Weights of a small contrastive image-text model: 64-pixel images.
Rows from block 7 of the image encoder of a small contrastive image-text model, named by matrix and row number. Rows with one number within an expert belong to one neuron, the router's apart. Each number is 500 + 50 x the weight over its row's rms, rounded and kept within 0 to 999. All counts start at 0. Numbers have three digits each.
Before each expert's rows are labels from the 100 images, of 14976, where the router gives the expert most weight on average: "peak at" is the part of the image that holds the peak; "strongest on" is what is common among them. Only what is clearly more common there than usual is listed. The data: close-ups of made-up surfaces with and without defects. In brackets: how many of the 100, against the usual share in percent.
# router: router (encoder.blocks.7.mlp.router.weight, 32x320, trained with AdamW), inputs 192-255
# up: expert up (encoder.blocks.7.mlp.up, 32x160x320), inputs 192-255
# down: expert down (encoder.blocks.7.mlp.down, 32x320x160, transposed), outputs 192-255

# expert 5
peak at: centre (90 vs 25)
strongest on: stain (100 vs 11); stone (40 vs 11.1); brushed metal (33 vs 11.2)
router.5:488488536506519398577401574535605568540556451609453502552472482577468489498456489471528467508427407504524488520461516505511510499523538528499530457513439413515480532513436543522521522464540500
up.0:413476458500520537489449450442518411545511455540476491514481474573455502583571427535522511491421480517492535551535503542619389524411468504474447537430506450524449618487491495495498470541506512
down.0:525557537480538500447521548476572498523463455460529495599485470429582377511557547447483518519545470557448464438497455454526470476489518453525553489489511500498528560568363505534534529492448487
up.1:515508532459525478477499648556554480423525547479362497512499538493454489588553593534490497461627530427476501565506488426486552435525578464461550547468505483546495547492578518563480512503542497
down.1:488488485463497406521481398551435435493367512464531529543361550579534509456496482526430520552457435472558457528509504445495534480421458407450520504573524445523517497391421526481445564499506443
up.2:431528543469478466434425560442472505475475626458549510451491478492503394526513574520579568488526519543557540519521596510465506478589530508573524545535491548388495459516537508530466471503414563
down.2:491409539517519489528451461449483569489465513510460500434474527518488478482476589500456473520531384480502515519495487472511540514480477488609485536454438440525427563487586534454433486544666429
up.3:484436423527461532512450529499500454612474482449475489503476426528452554424480464515532545487517465481488549511544457392471496442560423534494510502573483421568482553529409446468472523435499518
down.3:481561489446490446459506517458629501550526369541509459523494606577487557461454542515506516487481473479488485579499495499535425520538565495508496582525457485492410499426547555458504487525487461

# expert 31
peak at: centre (76 vs 25)
strongest on: scratch (100 vs 11.2); circuit traces (33 vs 10.9)
router.31:472471522594523453621487555515521550527380539484482547511471505505571557503533435474462471541532460526553508542499580391415483531455488511472458518457562514663442413512389488484440525502526444
up.0:533443447461522554457498475485604421498540485496467429453549499639382495455536598480454500434489531435559512521551462557514468471601558408456495485549537528447531458461571525500432540469453522
down.0:454505521531481487517504536476489514484482501471453540568462582475520431538528419552482504512528556510474476533545520469485563453514533435402541517503633504519521533456493535538426395549456451
up.1:507484511463468443591476423553626507488516366514474489483503491551547511550435440604559472466611441557519499544465495457496461517425488439480560487463436512439494573582561471479440527528488571
down.1:453396512474435502578489500421493512508517513483444489539485522469577458480506464547435499518504551508447436570516506596509499426464429521533583463506604537444567446483547560506592454470499453
up.2:525478509450494487539576430526534500500541517472455518486502446515478536554450501503487490596455500572412452505541543589437472533528476570550449517477488528504394574467507467509563462439523606
down.2:501523575485502543495467483513452431455517502519503517447573485527517497540486473497512431510572468487314505473521488388535544542496525498463538500414487512433492435528471489491413515437432489
up.3:555504445521521458516563449380554460447470392516453486511560479466436561518524478522353461564508529515437514501490514455570605567468510611625486524501401510538527476465446466484451549499465529
down.3:489499494520474428528633492519562548506522489533503486550505436555535470519522448522452484466416558456582453516557519657553436532522490470473486512440532501561484408565484513528464522541579509

# expert 24
peak at: centre (75 vs 25)
strongest on: hole (99 vs 10.8)
router.24:544512473490511505588503584554505508468435525495481496546408475432435503535466555516440536478502541501554555411526489535426583496549507512524452494458441493398522587485607521523561475522480536
up.0:426464522504480487585494580556487455572503594574547462459484476469435596514523515527488490426473506536390529486488523586616490501432450542515489501559583467574518479476402517520545514441620584
down.0:422441425525488566435542568545543459477530289468491557418519606486548438484457503519473455574531537460501440450498505465454533501483528440594510543471494584406482524536553465483464434530536519
up.1:500599462547469491501468478482463482515454484416529575509525528481483545461507521536497665547444425501464553497497509467445522583468471474513501489583504440523483521522341507427451477469499624
down.1:491371490394442428489478463516516426491477404549604545619501538473493484459579538528492571485529459501471518473538486502522462479473412591383522519489478486466402488451537505516558479433532460
up.2:508529521384466530498479411480471467514441503505424540577522589396556530528473556493574519558523406453541517464526543488474513470499415538392492509399565499604451584441503548491497499515504495
down.2:510532492466542445400581478518503506509451596411481487510427498460403540550480524510509509511515506507466539550516446496393525480450569473537492480424623507422531504546462441505479472563432472
up.3:500453562554548543471553664535547418529566524574581458536438556511450497482523478529501493468542482467554462505520468536516547484443476535530516468519479451367527485514546553542467490441533494
down.3:433393469468510539519444387469539484452496408440480600476535528609506477506466403465477542437485537418451571512528518504533549505497543450487443423525484621500455505527410522448485507481443420

# expert 10
peak at: centre (62 vs 25)
strongest on: dent (71 vs 11); crack (29 vs 11)
router.10:560474495476521543515442602537458556522488578492437497502500430517492485554404571537504489504475511512547481546548499469434529484549599424547524531404498491454577540482573460491447530459485446
up.0:464541468469468430482470487518489549501509587517502489590442473422497460484482567515487444489509453563502442531517474564513521532559492518467580463571405539551488418557479461548515561472474520
down.0:524386499610594438650427521473579500516560537495621533439470548498491495503496573457475490429506499452693570452514459416546412521505405492567554516541426479457422546569499558519497571494468506
up.1:448470556498484511506486471451547478533385494473525485529491635382514602502512568490531481537569500498517473503555496510630512532556471588466531590516559468315527478473618550610420516542560540
down.1:593523498495563478557482417470536485430513513426525552476439439542509558523550474551491463504495508505544521437456513295503570513535522518519427495459419439501511498504582529502509559522467484
up.2:453446441544548450506420489470524519458462503457504484473487578501495477450591389520507559488498544453506492533459409467414454431522512463519541504413536481386518607524590470553509526487446407
down.2:533519538535488626425485429492521401508449538463500527453530386550516481495572556512477457458617499502572510576440438481510482485588417456407477503522460503544518472511477546477477522450482534
up.3:488496466431457442597333586492524457528451516495426434476446457513508527540506492492413472432501466481546531475491431460394455539476359536455416476494536493428478491615489486563575560517478535
down.3:466422533489480537420411423472494551389423406582519530482536454423474547454507475567498525487503482482498552519479515502517592508522518508501494465511471475560554546503495479493455449458483526

# expert 2
peak at: centre (88 vs 25)
strongest on: smear (100 vs 11.1); circuit traces (41 vs 10.9)
router.2:533566532526486525575527610550501541459509348472520529537394509493570495480461415491425465467506501560623528526496586580474536552521607560536518511566370469431516566459480537515504513530512499
up.0:526494366495479482408576480471587517604535546519553522510490477621504405519485547463475581475480498426572469482492480557599516524500440545463510491498459577477485513485518518438567443446474504
down.0:492494507515515476458411585517526584442443492552558489401586509520549406487556644540470459560496491479511493474466473558480523488537457514494476473463550441495561442513439581601492507535514567
up.1:544444566510539470614508489481433542473535612540467467489558446385531532500552557407560450554553532464497482507479524466477479498474506528482602521537482500495460476576402486458467490525434488
down.1:470501490513490483505527621481509442529426370448397507494543546485512425519464543554568522477487488482543466527559486506536490477406394479513493480582428421476598443534473518518453479550533524
up.2:554531382477536508492466448507452474567465474555459541457584557543469559535541432521522543571420454520571541537483520467499561469480533520475515514425492554454517482543593540467498447518475509
down.2:464497424442500575549479479419454567531462548443553491549450498487526596507476470554471477451536490542538539472477542461523512466528479499497549498602514470525607462453391536474522480513640510
up.3:475536505562523419487473480478506560426449518490472534449491501426505458473544500546528475593475472526560472490427549487537527454501501541451436501479538485414488554490484507463485557396489583
down.3:457526577490525476416478527520341541557443382539468470474436473363544534455495446503532431516445567485514537485509447514512399540440438498489522481548522493607499478513517482511508447563625502

# expert 8
peak at: top right (31 vs 6.2); bottom right (25 vs 6.2)
strongest on: crack (91 vs 11); tiles (71 vs 11.3); wire mesh (29 vs 11.1)
router.8:512575503491480465522509433459525547556466411447385562515466407566534594573503489610443481610535576463529515445484509532539466527460542498395608483541464513623481504518414472517460560496406458
up.0:502541466527471501454634391538496494487568602476499521512460520518495504479557534636515489551424568550467499465558496424472501502487542513541503561542522424516518468478505552517437546528534492
down.0:527484472530545442586472509460579487554477391473522500349541490606452550464462477465533505519497440467427554531525463544498531515417528473495511507560552524444472614462520470445530544503445507
up.1:525491507544526505469519379443560528415505335450510539433517451480434486518487634541447418467564538524458536472441504521433550533575485522515551537567457566452518530356473551551498480505564541
down.1:451468567501522447626496499496526491485500634489504447385586566420435513531535495434478411442424470475613436466528505476507514455499484447485553513456545531522466465547441512504497491504468552
up.2:497472558476496477514511506530441516433494519456526485595484509505529494547539534505509467514493502496440434497532611421530601479611584521558527485471463517526460469517444558482465510538504572
down.2:553555515566501445733557476444546517496452519507512482529470500498488498487539445447506444605431521451483432607505467567518513526450592558475490486530523490501545551567560473557487498436515439
up.3:519497437510518509429523463431528487492474569482452522467534452540459484546579518497467398541484425500495506489524496460522504505526539476512511498394409537490492625421409506469560524498566490
down.3:491516440583468508497439425464595492505416464433441531420423537435507496480472497440482566593506523505510544516514478446419476594396472528377530496533450488552502587511558558479510487472533498

# expert 7
peak at: centre (88 vs 25)
strongest on: bright spot (100 vs 11.2); leather (38 vs 11.3)
router.7:496509517530449451537450606507492510519458585489456485553393511453532513511584577472440408545461503514601489461510553570505479579534505526536504519463442451537555601426406522550485582497462447
up.0:509512473536518374553502512506487391492493497477482508586528437500533492479428526548573612530533453563514523402486521382448510507396533508475517546516494407522486490474447556582559514519446462
down.0:455441486538443444583574487503400463406480441477499449637461519514505575428541499522420514464423535605550458542505566596643525552516541475408472400563531583586501499485554467444468478467464472
up.1:584508517431477449602573497471540507524535479505522479553455435553507457446581461520494487457452558527501463415511492464470497520483507447489471489545503557549525485472456521588495485496523544
down.1:534480460509570551488499497562489553501486538416468489504473503488480534563415437457449426413429464601501488595493521605461536579476481481466484524518539453439389443546600420408537577542478474
up.2:543439487397532617592576521412523475601536446476641539517531436494485521491505542471534558559473512571425526484479564496419538526484491474528465462458593518533457599518615544481529513569512469
down.2:413548481512517407445513536556527438504512527507313493577500527590499540471445494420456470439527455467500444451506480500458478488399571477516555464613482431498464491580500492535472523432425531
up.3:522490520500500456449505469546570517489507541566572563477475467495541506533449419474510675543487572546438486538429520550465474473517560454572501481531468492500528538497376406509474509524513548
down.3:467467555545492558561498449525542509540468451539458478537447570468558513484409455495454491496514518525640528507534500413462534544549510544507569470521521450376517547426440491491439518519468459

# expert 22
peak at: centre (97 vs 25)
strongest on: specks (100 vs 11.4)
router.22:500562531504464518569451522423498596554541532517504481513448521605585454547457529512500480513457561512575489555460478503461496478485564506497543479533390526530496433448519487489495546475467487
up.0:461469471562514515623552475569626511497535594550397467524590602449499449533426510637471552472571567451554538522506487492424405477442505494509471492572461489521457435458379498512457492497485499
down.0:399436582521465488628524534415533557451510545578563504502424500594481485452516519452530534484492482557499511546483465438508496506494566480400472509485548443563471579515629533473489525481463493
up.1:438638447500430530436540610559447547437416504491488447530462444553487450452461502459445502515436536441471544510559528412405508473514460507528469485520513505392507514505581439543507571480465567
down.1:559385534538506447478512464511526423509460556460506471530531563397514514509474553620439549447569558485542519561505536508542422539479408512423582496516608446491473577448398458546480490504499495
up.2:470438499494474512527575524456469553466565477506446531504440399542466482485490491506479478492489517527558491467560556478647544597403457491508442573398446508554489517547569465493421463472459600
down.2:395616511577501505572493535528500498498451504489538545519585485484544513500572488516542582515536510392471509502449487503478466540386416519545498477516599424419478488447511552561503492435496464
up.3:495457434459539483399454545497401466412584665493502483466541508510448462516468644452433507510518548574550518559477516388419513498529523515417503500554485501485551561440555528588530503451473431
down.3:424432526530517566575528390443463469477489426514531508405525495485409571489467484474466468527417450495527521490491515490528541528518471436466532469433559534575442513507356480425467461421381525